python train.py --model="self-supervised audio encoder (BEST-RQ)" --dataset="chords played on synthesised instruments" --train_examples=52083 --n_mels=80 --hop_length=160 --input="log_mel" --win_length=400 --codebook_size=1024 --mask_prob=0.08 --arch="tdnn" --norm="batchnorm" --activation="relu" --depths=[8] --kernel_size=3 --stem="single" --widths=[320] --init="xavier_uniform" --optimizer="adamw" --lr=0.0024 --beta1=0.85 --beta2=0.95 --eps=1e-06 --grad_clip=1.0 --ema_decay=0.999 --steps=16500 --batch_size=384 --epochs=121.7 --lr_schedule="step" --warmup_steps=490 --weight_decay=0.2
Rows from block 5 of a small self-supervised audio encoder (BEST-RQ), named by matrix and row number. Each number is 50 + 12 x the weight over its row's rms, rounded and kept within 0 to 99. All counts start at 0.
After each channel's rows are labels from the 100 clips, of 14848, where the channel reaches its highest value: "responds to" is what is common among them. Only what is clearly more common there than usual is listed. The data: chords played on synthesised instruments.
# conv: pointwise conv (model.blocks.5.conv.weight, 320x320x1), inputs 0-159

conv.160:43 41 45 43 61 43 33 49 28 32 58 33 23 57 42 49 48 47 48 57 56 40 52 51 44 36 54 47 61 44 55 43 44 55 47 59 44 43 49 42 75 66 49 40 57 69 35 66 59 62 36 48 47 55 63 49 52 36 58 50 56 48 50 49 37 53 59 53 49 48 49 47 49 26 39 54 52 47 50 30 52 47 50 62 62 62 16 36 54 36 46 46 37 41 59 53 40 43 36 53 51 53 52 12 37 50 54 21 53 58 53 69 43 50 55 32 35 55 57 46 54 55 25 28 62 64 55 45 36 60 40 53 38 54 56 52 39 61 60 52 51 43 57 48 50 48 56 38 57 48 51 51 47 55 45 57 53 69 51 45
responds to: marimba-like

conv.35:44 54 41 47 61 54 36 28 52 60 55 64 58 56 59 54 58 70 19 43 63 21 48 42 51 60 53 54 53 46 67 28 53 68 32 54 56 42 48 55 51 49 56 40 68 64 64 56 52 39 60 57 53 55 38 47 47 45 36 54 45 40 57 63 59 54 49 48 51 51 32 84 65 52 79 54 31 68 70 69 41 52 46 76 54 45 47 47 45 55 54 56 59 50 46 49 66 53 31 47 35 49 57 59 69 57 46 67 60 56 52 44 56 45 51 54 67 40 48 59 34 58 37 46 45 44 57 57 43 33 39 49 71 29 56 42 53 55 30 58 60 60 52 66 61 75 62 53 35 51 52 44 53 43 57 66 55 56 72 71
responds to: harpsichord-like

conv.153:55 57 47 58 37 65 45 54 44 51 54 54 65 61 44 56 46 48 53 63 58 69 49 67 59 49 55 59 36 67 43 71 99 35 43 56 51 81 48 54 48 48 40 76 59 42 66 58 41 47 55 52 56 64 57 40 53 62 50 41 27 50 44 50 43 47 55 48 52 42 73 64 47 50 42 48 56 35 19 57 55 39 46 36 61 46 63 50 59 53 59 44 48 37 37 54 55 41 64 35 47 46 50 61 44 49 52 67 39 60 66 41 63 07 35 49 33 69 53 46 57 42 53 43 60 42 44 38 46 51 63 61 53 58 52 48 59 63 46 45 37 45 44 64 45 57 43 66 60 53 49 63 57 52 54 44 40 57 43 54
responds to: thin (high-pass); marimba-like

conv.210:31 21 41 47 29 54 45 53 11 44 81 60 38 50 39 45 53 51 52 50 50 41 54 42 67 42 15 53 47 66 44 53 46 45 61 45 46 49 47 43 49 41 54 60 64 62 46 63 40 50 54 47 44 56 58 43 26 63 62 49 55 57 59 33 34 43 51 69 50 56 48 48 55 37 46 34 54 58 44 53 50 42 49 55 78 74 28 38 38 42 66 51 49 45 47 61 48 48 46 38 53 53 56 46 46 55 59 53 57 27 73 31 41 56 06 46 39 62 44 46 74 59 49 38 12 55 57 54 55 47 45 60 53 60 52 46 45 53 42 54 30 49 44 53 63 51 61 47 52 51 37 70 32 41 62 61 49 68 60 49
responds to: arpeggio; marimba-like; playing: arpeggio up

conv.56:62 49 54 70 33 35 14 59 55 44 50 73 56 30 57 28 61 44 64 60 65 52 59 59 57 25 45 55 72 50 54 52 53 55 47 44 36 44 41 52 22 54 52 51 59 55 48 52 61 56 39 38 43 48 41 36 57 32 65 61 57 38 62 30 66 46 37 48 65 41 66 59 36 49 44 52 40 40 55 43 40 46 34 45 65 65 59 46 53 39 40 33 44 29 55 56 58 63 42 17 66 51 43 34 64 62 61 29 63 48 63 53 34 55 38 43 60 65 56 38 44 62 59 49 48 67 33 37 43 56 52 60 23 49 53 48 41 49 48 58 17 55 52 26 58 42 53 23 55 57 61 40 59 46 38 65 48 57 59 57
responds to: mains hum; marimba-like

conv.299:52 51 58 62 56 63 26 53 47 55 45 65 56 53 62 56 81 69 51 58 64 40 36 64 33 50 50 31 41 43 67 47 61 38 48 52 73 53 63 49 37 55 50 37 64 46 48 53 37 55 47 58 62 33 18 56 63 61 48 40 44 50 48 40 39 27 26 43 33 35 50 68 37 43 75 53 35 43 57 64 58 40 43 47 57 54 27 38 53 60 57 62 41 40 63 54 65 49 52 55 47 68 43 60 57 59 70 50 58 72 56 41 57 58 50 55 53 50 65 48 66 57 45 36 58 64 57 61 65 51 62 41 48 75 45 35 42 67 36 60 56 24 47 35 55 55 42 42 46 57 48 31 61 59 62 62 48 39 63 57
responds to: vibraphone-like

conv.166:43 47 41 58 56 53 47 35 57 45 39 56 45 35 51 55 41 56 62 43 60 60 38 45 74 60 45 91 36 60 57 56 52 47 46 56 54 58 41 42 52 60 52 69 77 42 44 53 46 60 53 57 67 46 52 35 68 47 41 69 48 41 53 46 49 53 38 38 55 52 41 43 84 30 46 19 68 47 61 53 48 51 46 48 37 56 33 38 34 75 38 45 41 51 51 42 40 52 45 62 52 30 45 13 34 60 58 58 53 57 60 52 54 48 34 69 54 23 51 54 76 50 48 47 57 39 56 37 35 46 41 48 36 49 42 23 51 50 70 40 48 37 58 54 41 53 60 50 59 35 49 56 60 25 45 44 60 30 37 36
responds to: marimba-like; instrument: vibraphone-like

conv.133:57 52 45 36 55 48 44 48 48 35 56 46 40 46 50 49 52 58 46 57 50 59 50 38 28 40 39 40 32 57 43 33 52 35 59 43 50 38 46 57 59 57 45 56 52 57 35 70 40 65 51 37 64 69 27 58 26 60 36 49 50 55 35 45 59 71 88 47 74 43 50 68 37 34 52 47 58 65 49 54 41 47 52 38 47 52 71 55 49 37 72 61 44 49 62 51 45 47 48 52 46 45 52 43 46 43 39 43 62 35 45 59 36 61 41 63 41 81 58 49 40 50 51 47 55 39 63 22 37 63 61 35 41 50 65 39 67 39 45 41 49 61 49 32 63 43 59 40 65 38 57 63 49 28 42 67 49 58 66 51
responds to: clipping; text has "clipped"; mains hum

conv.310:63 56 52 72 35 58 45 48 59 42 57 39 38 81 51 53 79 53 55 74 51 60 49 65 34 59 39 39 36 27 71 52 49 65 37 43 72 59 61 73 52 37 44 44 43 41 30 68 35 55 12 60 61 54 45 48 61 49 63 73 57 44 48 41 59 40 47 55 60 69 49 53 38 50 44 61 56 48 64 23 52 53 46 50 46 59 71 49 57 52 68 45 60 36 68 61 47 42 35 23 65 38 25 54 54 46 71 46 63 65 49 46 42 51 55 33 40 47 42 43 65 30 34 60 66 70 33 36 72 43 53 49 45 77 51 45 49 49 43 67 54 40 55 39 57 49 10 31 53 36 42 57 57 63 45 59 36 64 57 50
responds to: the note F

conv.28:43 41 40 39 52 70 54 46 50 34 59 42 53 62 54 69 56 47 55 62 62 39 58 49 45 54 44 61 40 35 63 46 33 51 44 52 54 14 61 34 50 52 75 40 56 54 12 54 44 70 59 46 37 51 59 41 61 34 47 65 52 57 78 40 67 38 21 51 63 48 57 60 57 61 65 38 39 52 50 50 50 61 37 57 57 66 15 39 62 53 51 46 53 36 56 51 53 34 33 48 54 50 52 16 56 47 72 32 76 63 53 53 42 66 66 44 58 55 60 44 50 57 55 45 55 41 56 44 63 50 48 50 35 41 49 62 44 53 65 59 46 59 38 37 54 43 45 51 56 64 62 53 43 65 38 59 52 61 65 61
responds to: marimba-like; mains hum

conv.83:43 63 59 55 58 33 46 53 54 54 38 49 57 42 57 38 36 29 51 54 42 53 53 53 38 60 61 58 68 54 45 42 55 52 61 49 36 53 59 74 66 61 49 58 51 73 77 44 49 62 32 35 63 43 39 52 56 61 51 36 68 52 69 60 40 58 50 53 41 63 50 37 54 42 02 53 49 44 49 37 54 54 68 37 40 43 51 29 43 54 50 56 56 52 46 57 55 57 43 58 60 48 59 58 28 37 24 53 59 48 35 31 53 53 55 67 57 72 39 45 44 45 57 51 42 48 54 47 80 71 42 50 56 47 56 36 55 43 53 56 51 38 62 64 69 43 53 55 64 45 51 46 62 54 36 56 49 36 35 44
responds to: plucked string-like; thin (high-pass)

conv.158:45 58 59 45 41 63 68 55 53 58 43 54 31 64 40 51 73 76 64 61 53 61 21 64 38 47 51 48 34 34 87 48 49 43 44 38 65 36 67 60 42 20 41 44 54 43 34 55 20 33 47 50 59 57 38 45 55 50 65 65 58 49 49 50 75 38 51 36 51 50 28 68 56 54 61 53 40 60 67 58 40 42 45 56 47 49 68 45 63 47 74 66 54 30 65 57 67 30 39 37 54 52 30 62 48 58 64 45 55 59 47 44 36 47 58 47 49 31 33 62 60 45 52 60 60 62 40 56 62 31 52 42 77 57 37 43 24 55 48 46 66 57 44 33 63 36 51 31 27 57 40 61 39 66 46 65 51 59 60 60
responds to: the note F

conv.161:51 68 60 57 45 48 56 63 34 58 59 30 58 39 42 59 45 32 45 59 34 65 42 42 46 29 36 55 51 63 59 74 62 55 55 24 51 57 59 45 51 48 68 59 50 63 56 53 39 47 57 40 66 48 21 38 61 51 43 35 61 52 56 39 42 62 37 13 43 44 58 44 49 49 50 59 76 23 45 58 52 23 66 47 25 38 65 60 83 35 47 42 65 63 28 57 65 40 56 36 64 54 62 65 31 26 34 69 63 33 48 47 55 33 23 65 40 43 52 57 45 31 64 40 61 37 44 27 46 53 52 58 55 52 49 40 31 51 20 55 36 50 23 70 62 61 45 59 51 51 62 61 57 37 56 46 61 62 29 58
responds to: thin (high-pass); plucked string-like

conv.120:40 48 56 46 37 42 30 47 51 62 56 56 48 51 78 51 54 43 43 43 60 47 54 45 37 66 45 71 50 51 58 51 49 46 53 50 57 52 50 59 53 55 51 50 61 44 72 49 46 43 76 55 46 54 43 30 55 58 49 40 60 50 48 57 63 57 57 51 49 59 38 54 98 71 57 70 54 34 37 46 44 59 56 48 59 46 33 40 49 60 45 46 52 94 38 62 55 49 55 47 43 45 59 46 53 57 53 43 29 33 58 30 57 47 06 96 44 30 47 44 62 52 41 57 36 46 58 64 42 43 49 52 60 58 39 37 60 33 40 54 41 39 55 53 27 44 87 39 68 55 50 60 59 24 61 52 49 61 42 46
responds to: clipping; text has "clipped"; thin (high-pass)

conv.68:41 49 34 53 42 69 51 31 52 48 53 58 56 59 47 65 68 54 56 69 51 44 49 70 39 55 35 42 26 51 76 65 57 61 44 40 35 41 61 57 37 39 61 44 51 49 31 57 32 54 50 71 64 60 47 44 67 46 49 45 68 60 77 24 59 42 56 41 59 50 71 59 43 33 36 56 37 52 62 62 41 48 59 56 54 69 58 44 53 65 58 34 67 35 62 39 52 46 40 41 51 54 41 42 37 51 76 41 62 67 50 32 30 45 54 39 59 55 65 52 66 62 53 63 54 60 29 24 57 39 59 52 50 34 25 55 55 49 47 56 47 53 41 44 46 56 07 58 53 59 26 57 53 56 39 84 52 65 68 54
responds to: arpeggio; marimba-like; playing: arpeggio down

conv.17:60 76 51 52 38 53 26 54 48 31 61 37 54 61 54 69 33 48 44 45 65 63 65 19 50 44 35 66 31 51 49 50 48 58 62 36 57 58 50 53 77 75 59 52 40 51 39 60 54 61 75 54 54 60 43 58 44 59 50 71 41 57 21 46 31 58 70 57 50 47 55 41 43 64 49 42 60 54 44 53 40 49 54 49 60 55 43 44 53 46 68 52 51 50 34 55 53 58 61 35 37 41 74 12 37 40 52 36 48 52 42 57 61 49 45 35 46 69 52 46 47 55 46 47 75 48 55 50 58 53 61 61 33 68 59 25 68 39 43 52 40 38 53 44 35 40 53 56 52 50 37 64 55 51 42 40 43 62 34 39
responds to: arpeggio

conv.85:45 44 67 51 39 51 45 43 44 43 61 37 25 52 59 48 72 51 40 55 55 29 43 40 46 49 34 53 68 47 57 56 40 59 53 41 68 33 59 49 66 43 57 61 58 60 56 54 44 63 38 50 46 37 50 44 55 55 60 71 63 26 42 47 81 42 31 51 61 52 42 52 40 40 52 40 53 48 65 16 49 55 55 60 48 56 46 54 67 44 49 62 54 40 51 63 43 47 11 13 66 38 39 38 54 60 47 52 68 45 59 49 62 54 57 50 30 63 51 38 48 31 50 33 48 72 46 32 35 49 41 64 46 62 42 64 18 66 17 57 60 42 40 51 47 52 53 46 54 48 48 55 41 50 41 52 29 69 48 68
responds to: marimba-like

conv.277:46 48 52 60 48 34 55 54 50 54 50 58 64 51 40 42 41 58 60 49 29 18 51 45 44 46 40 33 53 52 58 49 49 63 55 67 36 37 54 55 40 61 78 26 54 54 51 43 43 35 56 69 65 56 51 23 37 52 43 32 59 69 62 39 10 75 64 32 43 64 50 49 53 39 43 50 34 52 59 60 37 44 72 59 45 54 34 34 49 35 53 39 55 30 46 40 52 69 60 43 38 51 51 51 25 60 63 55 35 23 52 36 41 51 47 39 66 67 37 68 66 73 49 41 47 53 65 45 47 58 62 34 65 50 38 25 80 55 48 30 50 41 35 56 49 44 40 72 38 50 38 33 47 56 65 51 66 54 41 66
responds to: vibraphone-like

conv.139:45 61 49 67 26 59 38 58 45 56 77 50 52 54 74 47 38 49 70 31 76 42 60 32 64 53 37 44 70 71 44 53 59 57 47 35 32 50 45 46 38 64 50 54 57 46 68 54 59 46 38 46 41 64 33 60 59 44 49 45 50 70 57 66 38 38 73 39 57 43 65 76 25 59 46 51 60 51 50 65 61 54 48 39 50 53 55 66 50 51 45 36 31 57 62 49 29 46 78 44 36 52 48 47 67 55 64 40 43 36 58 43 28 47 25 69 60 60 55 30 65 53 51 27 64 46 58 39 75 70 30 63 54 43 50 54 46 46 43 44 19 49 47 43 40 51 39 35 55 57 40 52 36 48 58 50 65 48 57 52
responds to: mains hum

conv.112:44 64 29 55 28 55 44 57 49 69 58 45 42 46 54 45 74 46 46 66 63 60 44 71 50 58 34 57 63 40 76 55 58 60 56 40 60 53 41 71 44 25 30 61 67 48 52 59 42 49 23 60 41 58 39 38 64 39 53 65 70 52 67 52 82 25 36 42 45 67 54 55 58 46 33 51 50 42 71 48 44 45 52 38 55 46 56 46 52 67 52 50 53 48 69 31 43 50 41 28 54 49 25 52 78 64 58 54 45 66 55 41 35 30 36 26 56 39 52 35 66 43 34 40 37 68 36 51 40 31 41 63 66 35 38 41 59 63 43 43 34 64 44 38 62 51 52 17 50 35 34 54 58 42 45 70 38 45 67 53
responds to: arpeggio; playing: arpeggio down; marimba-like

conv.90:58 48 64 61 72 55 45 68 35 54 27 55 51 52 66 55 61 59 40 53 59 29 44 53 46 42 52 35 75 37 47 48 64 49 52 53 61 46 53 66 45 54 59 59 66 53 72 44 57 50 45 57 39 60 47 53 73 50 58 47 56 53 62 53 41 54 49 26 32 44 61 62 53 37 64 54 35 37 57 62 42 60 56 74 65 56 45 45 54 61 39 52 36 38 56 73 54 44 53 61 51 67 66 54 55 60 51 45 48 56 59 41 66 58 67 61 63 62 60 44 50 62 51 19 68 68 60 54 76 59 43 46 49 64 49 40 25 80 24 61 54 51 47 62 26 62 67 53 58 67 47 17 48 49 73 54 41 51 70 76
responds to: clipping; text has "clipped"; clarinet-like

conv.218:49 63 50 63 52 50 26 56 51 42 61 64 69 54 43 51 76 51 60 69 55 55 57 55 50 46 64 59 51 52 66 68 52 54 54 45 42 48 63 46 22 61 79 43 50 48 42 54 50 54 47 70 76 45 46 37 59 50 53 37 62 53 66 02 24 57 50 44 52 48 62 58 66 59 34 55 49 34 53 52 61 34 52 49 40 65 56 44 55 42 67 27 71 61 56 68 61 46 57 31 46 57 54 51 46 43 74 30 61 43 56 30 43 60 68 58 81 53 49 58 63 68 43 53 49 58 55 67 73 64 68 56 30 66 33 39 71 56 41 53 60 20 36 47 47 55 35 62 70 60 30 66 66 58 73 56 58 53 36 62
responds to: mains hum; marimba-like

conv.24:51 65 63 63 55 55 44 35 56 56 58 50 44 65 61 49 72 47 63 60 65 33 48 70 42 46 54 51 41 47 58 40 68 46 22 37 65 63 80 47 40 25 39 59 47 52 53 69 31 43 35 32 56 69 52 61 65 56 63 63 52 49 44 59 65 31 47 67 47 53 45 70 43 48 55 51 58 57 61 39 30 65 34 37 55 48 41 38 55 56 65 64 50 40 65 79 58 33 47 42 50 50 39 75 52 49 69 47 63 55 62 60 46 49 59 54 44 54 36 43 55 15 51 60 63 60 47 44 75 45 58 63 53 64 55 32 33 48 21 54 54 37 63 43 64 40 24 30 60 60 52 56 56 58 38 74 45 57 55 47
responds to: the note F; thin (high-pass); plucked string-like

conv.97:53 56 47 68 43 50 54 50 70 51 50 53 48 79 64 35 55 74 62 47 55 46 56 55 52 58 47 63 44 36 52 42 43 77 38 43 55 45 20 52 48 30 32 32 54 28 36 57 48 43 45 59 41 31 41 42 40 19 63 84 38 37 34 58 77 43 27 47 51 67 45 75 61 56 70 55 44 46 85 25 41 52 26 56 40 52 65 39 56 40 53 42 53 45 65 42 55 57 40 28 51 38 28 48 73 75 74 46 30 51 53 50 42 43 49 46 46 56 32 48 54 50 31 62 58 49 40 35 44 14 57 44 55 61 62 53 49 45 47 36 35 56 51 38 44 51 43 23 27 33 57 54 33 50 55 45 39 55 49 51
responds to: the note F; marimba-like; vibraphone-like

conv.255:52 56 60 73 52 51 41 53 57 31 46 61 71 56 47 38 29 60 55 48 46 41 48 57 53 46 53 40 48 78 35 54 56 47 48 44 27 57 51 32 43 67 54 42 51 37 70 43 62 45 53 40 81 46 43 47 52 66 48 23 37 44 49 48 21 65 60 47 49 42 59 63 34 43 35 66 44 51 36 54 37 42 57 48 51 59 49 42 39 47 51 59 55 18 42 67 56 67 75 34 48 45 59 63 32 50 45 44 52 46 46 48 49 50 59 26 47 69 56 59 53 56 59 57 56 37 58 34 72 75 70 47 46 50 58 34 65 52 29 64 62 40 56 52 49 45 39 73 60 67 51 57 57 62 47 48 65 52 39 55
responds to: vibraphone-like

conv.27:29 56 54 49 32 64 49 59 59 49 47 63 50 49 64 28 46 53 72 48 57 29 42 51 58 49 51 53 46 64 36 54 45 32 56 45 23 27 47 72 26 50 43 50 46 30 73 47 53 45 44 32 66 52 31 51 56 54 55 44 45 50 64 57 55 49 44 48 59 56 41 76 47 39 44 45 38 61 42 74 38 55 35 41 51 59 44 42 60 63 60 60 59 30 64 57 50 55 76 15 49 47 49 62 49 58 46 46 41 27 51 54 24 51 56 32 69 56 49 49 60 53 64 51 54 33 39 47 73 55 57 47 55 31 41 44 63 40 34 56 37 70 57 39 75 39 32 52 57 88 52 56 49 48 43 64 75 47 57 59
responds to: root: F#; marimba-like

conv.226:37 70 44 45 56 59 54 54 38 44 60 34 31 42 69 61 71 40 45 61 55 64 62 75 59 59 56 50 68 36 60 46 30 51 49 14 58 49 58 60 58 58 38 47 66 60 60 65 68 77 52 57 30 45 37 56 66 38 48 64 62 68 65 44 74 48 42 45 61 58 46 47 43 54 35 55 39 40 49 44 32 61 43 37 55 64 41 46 46 51 51 50 56 33 81 39 44 38 48 37 62 61 59 24 56 49 56 36 46 71 46 59 38 56 60 46 47 42 69 38 56 48 44 50 61 73 45 47 53 57 34 54 21 32 49 43 47 52 39 58 20 73 55 31 54 47 57 24 62 56 44 60 45 65 23 54 49 62 73 54
responds to: arpeggio; playing: arpeggio down; marimba-like

conv.114:53 45 63 71 58 49 30 71 59 50 53 13 62 58 52 62 49 59 58 72 30 32 66 44 31 31 56 30 46 49 69 47 66 73 56 41 50 67 56 46 47 56 60 41 53 48 52 49 46 50 52 59 35 46 46 33 79 32 48 49 44 40 58 40 44 42 42 44 64 63 60 52 48 34 61 52 36 40 49 39 59 45 53 61 47 57 41 37 67 45 59 31 41 69 47 46 48 52 55 49 49 51 50 67 57 58 75 36 60 61 41 45 55 49 53 57 47 46 49 56 39 46 42 59 73 55 47 40 55 41 47 40 46 61 77 55 56 47 56 54 57 30 50 49 42 53 32 35 43 36 63 50 47 52 49 47 45 38 39 45
responds to: vibraphone-like; root: C

conv.223:60 58 30 44 56 50 55 23 43 52 23 47 43 48 67 59 55 57 61 47 80 43 45 47 54 63 49 51 39 41 41 44 52 55 57 48 55 45 47 61 53 55 62 50 56 53 54 41 48 57 42 52 46 55 68 76 51 51 54 35 44 51 45 56 41 54 52 58 68 28 53 43 32 54 56 47 28 45 48 59 53 37 46 53 49 54 41 66 39 64 55 36 43 47 48 31 27 44 24 86 49 33 45 37 50 51 46 46 54 65 29 23 38 50 83 35 62 17 48 45 54 60 49 69 59 34 55 61 67 55 33 41 53 39 40 64 48 60 60 54 71 54 57 50 43 60 33 41 42 47 30 42 46 50 50 50 45 56 53 51
responds to: marimba-like; strummed

conv.274:38 58 48 30 30 15 33 38 47 50 31 31 44 44 56 43 36 51 27 45 72 23 45 41 44 49 55 60 54 48 52 65 52 46 52 34 34 55 50 29 41 51 44 68 70 50 44 39 48 64 68 42 41 40 45 47 43 46 44 41 58 43 50 60 42 51 41 50 33 36 54 31 60 62 43 43 44 40 54 43 55 54 48 54 64 67 13 38 54 45 38 47 61 57 46 55 49 37 38 29 56 56 55 32 46 49 09 66 46 39 54 33 63 56 48 65 61 66 45 57 38 51 51 54 55 64 44 17 40 49 42 59 59 51 42 59 44 39 29 42 35 56 50 50 38 58 75 45 62 54 52 56 51 31 29 34 42 77 42 37
responds to: thin (high-pass); rumble

conv.272:50 51 42 51 24 41 63 43 49 54 54 72 38 44 52 63 50 47 39 57 57 77 39 63 42 64 33 67 54 41 48 49 50 58 41 17 44 43 37 42 39 51 51 36 41 48 32 62 40 53 36 65 36 57 21 56 51 28 59 52 54 32 39 52 38 61 57 46 64 36 47 54 57 55 54 17 70 35 42 55 83 48 35 46 53 52 96 32 45 58 45 40 40 42 56 43 37 44 28 47 56 46 43 47 42 56 55 64 49 46 65 41 53 53 26 42 55 37 48 46 65 45 48 61 78 51 56 59 66 39 63 59 57 37 53 47 45 33 51 49 45 20 45 67 41 52 29 46 51 54 36 53 54 74 47 68 34 64 57 50
responds to: marimba-like; vibraphone-like

conv.55:42 58 56 54 58 26 45 62 48 49 40 56 43 26 48 44 35 52 64 46 48 45 40 43 48 13 63 58 51 50 54 49 34 61 41 49 25 40 36 54 35 50 84 38 47 48 47 51 31 52 57 42 53 42 44 38 58 38 47 68 80 55 56 27 65 49 46 47 40 44 49 63 32 67 47 54 40 55 70 42 50 48 68 62 44 49 62 23 52 32 66 19 37 24 43 32 52 53 40 47 60 58 47 36 21 46 59 42 57 37 51 52 38 53 44 45 53 60 39 57 53 60 60 35 72 49 46 51 35 36 60 42 41 64 47 27 36 49 55 52 52 48 47 62 29 46 47 60 24 31 47 61 44 62 48 49 55 43 40 51
responds to: mains hum; root: G

conv.240:37 47 43 65 48 50 36 49 68 50 34 67 45 68 58 41 47 52 55 42 59 47 40 67 60 77 65 69 40 44 14 48 42 47 30 52 41 56 48 46 49 57 38 61 66 28 70 26 52 69 39 52 78 45 56 56 60 69 50 45 47 52 36 52 50 56 43 55 49 50 46 63 43 55 45 43 27 41 50 64 47 58 49 48 57 52 26 44 36 70 61 66 55 33 70 78 53 47 86 57 51 41 62 66 36 48 41 50 39 48 39 44 51 76 61 46 54 44 47 43 62 49 44 58 52 25 52 59 76 55 70 45 48 48 44 32 61 38 39 52 58 47 59 52 50 40 63 73 57 68 42 51 50 53 68 39 62 66 48 53
responds to: root: F#

conv.110:42 54 65 70 64 66 39 08 53 53 53 62 49 47 73 63 55 55 48 59 89 36 55 29 51 53 77 42 50 53 51 49 55 63 32 57 60 75 53 55 50 50 56 56 71 62 49 45 50 53 41 62 55 58 33 68 51 47 37 52 66 52 53 58 41 55 75 51 64 51 60 82 65 36 51 30 38 49 66 70 51 52 60 60 54 45 46 30 38 48 63 55 36 41 44 55 59 48 58 80 55 42 63 54 53 56 49 42 42 41 46 49 54 45 74 69 45 61 62 49 51 36 48 43 72 55 68 46 69 53 61 47 45 35 62 36 53 37 22 55 55 52 57 55 54 47 32 52 51 71 57 40 52 50 45 45 62 53 49 43
responds to: clipping; text has "clipped"; clarinet-like

conv.217:46 48 52 70 62 40 36 36 58 58 36 57 56 40 60 23 52 48 72 58 55 38 50 77 53 68 76 48 60 54 38 45 49 45 48 59 32 49 47 69 12 52 41 52 62 50 69 45 69 62 31 38 46 53 48 52 66 35 61 48 55 50 69 52 43 64 45 44 43 56 58 54 47 52 38 42 28 38 55 50 53 44 35 53 54 50 58 57 48 59 44 52 60 39 73 64 58 49 63 49 60 49 52 54 64 62 41 37 41 57 49 23 36 61 53 43 67 55 52 51 52 66 49 48 54 52 50 35 71 62 41 47 46 35 51 22 44 55 49 57 51 58 60 32 70 57 44 31 64 70 48 41 55 53 66 51 64 50 49 59
responds to: vibraphone-like

conv.131:41 62 52 54 57 52 51 39 63 43 28 35 56 61 65 50 40 49 46 49 64 58 65 56 34 50 80 63 51 51 48 33 62 46 14 49 38 51 46 60 48 41 35 57 43 40 63 38 58 46 55 42 40 57 62 52 76 48 40 54 40 47 51 69 54 40 44 66 44 57 59 64 46 75 45 43 28 55 40 43 33 59 48 30 70 30 60 31 38 65 60 58 35 54 51 51 50 48 59 54 46 45 44 43 63 52 52 44 36 64 13 59 57 42 53 62 46 52 59 48 30 38 61 53 66 57 39 31 56 47 52 51 52 43 64 36 45 16 34 54 51 59 72 43 55 38 52 48 63 62 45 53 38 54 30 56 46 42 41 14
responds to: arpeggio; plucked string-like; harpsichord-like

conv.206:62 49 68 70 53 50 03 55 45 39 55 46 54 54 59 27 55 56 61 51 43 48 48 12 38 38 39 53 70 48 61 27 55 58 47 56 58 46 59 56 52 60 44 35 42 47 51 58 60 40 34 43 50 36 48 42 55 37 42 52 42 43 56 63 53 40 36 42 47 47 48 61 57 54 54 70 69 62 58 48 54 49 40 59 37 42 51 44 54 36 22 59 42 42 58 56 38 42 36 44 42 47 21 46 59 51 69 42 66 50 60 50 57 37 45 52 65 46 37 35 53 35 23 51 53 60 48 56 41 66 22 46 55 38 56 40 30 58 58 57 50 22 43 66 55 56 47 32 56 53 34 58 72 62 60 61 59 64 50 60
responds to: harpsichord-like; white noise

conv.167:66 46 54 69 25 31 14 57 62 50 59 53 54 52 58 41 51 25 76 54 40 44 62 42 61 54 44 48 61 43 43 44 48 59 47 67 41 61 59 39 53 42 49 47 55 51 55 59 61 57 19 26 36 37 40 44 68 32 54 71 51 62 63 48 61 48 37 57 49 62 62 52 35 46 34 55 50 42 52 26 45 70 34 36 58 55 48 47 55 57 51 31 44 40 61 51 53 49 36 07 65 43 34 31 59 52 52 42 60 56 54 38 48 57 36 42 69 77 35 26 59 25 38 49 39 61 62 57 71 65 51 57 30 56 60 43 45 52 62 44 14 34 53 57 55 45 57 44 72 33 65 55 53 54 50 46 45 54 58 51
responds to: mains hum

conv.31:49 59 70 57 49 39 60 48 58 52 47 47 38 50 42 46 58 62 60 54 64 32 23 68 27 48 58 63 38 51 60 55 51 36 21 37 63 59 56 44 51 49 36 63 63 38 58 54 26 47 55 51 52 59 56 59 46 63 57 51 45 32 18 58 39 55 38 50 45 40 30 61 62 60 52 53 36 51 33 40 44 40 56 39 50 37 24 52 56 56 63 72 52 48 47 66 56 55 70 49 58 60 53 69 54 62 46 59 37 42 39 51 53 42 59 65 14 56 51 65 44 45 73 45 67 57 30 62 64 42 55 49 67 77 48 32 36 38 35 40 76 39 57 36 50 36 44 31 37 54 46 47 39 64 43 49 45 60 40 47
responds to: the note F; the note C; plucked string-like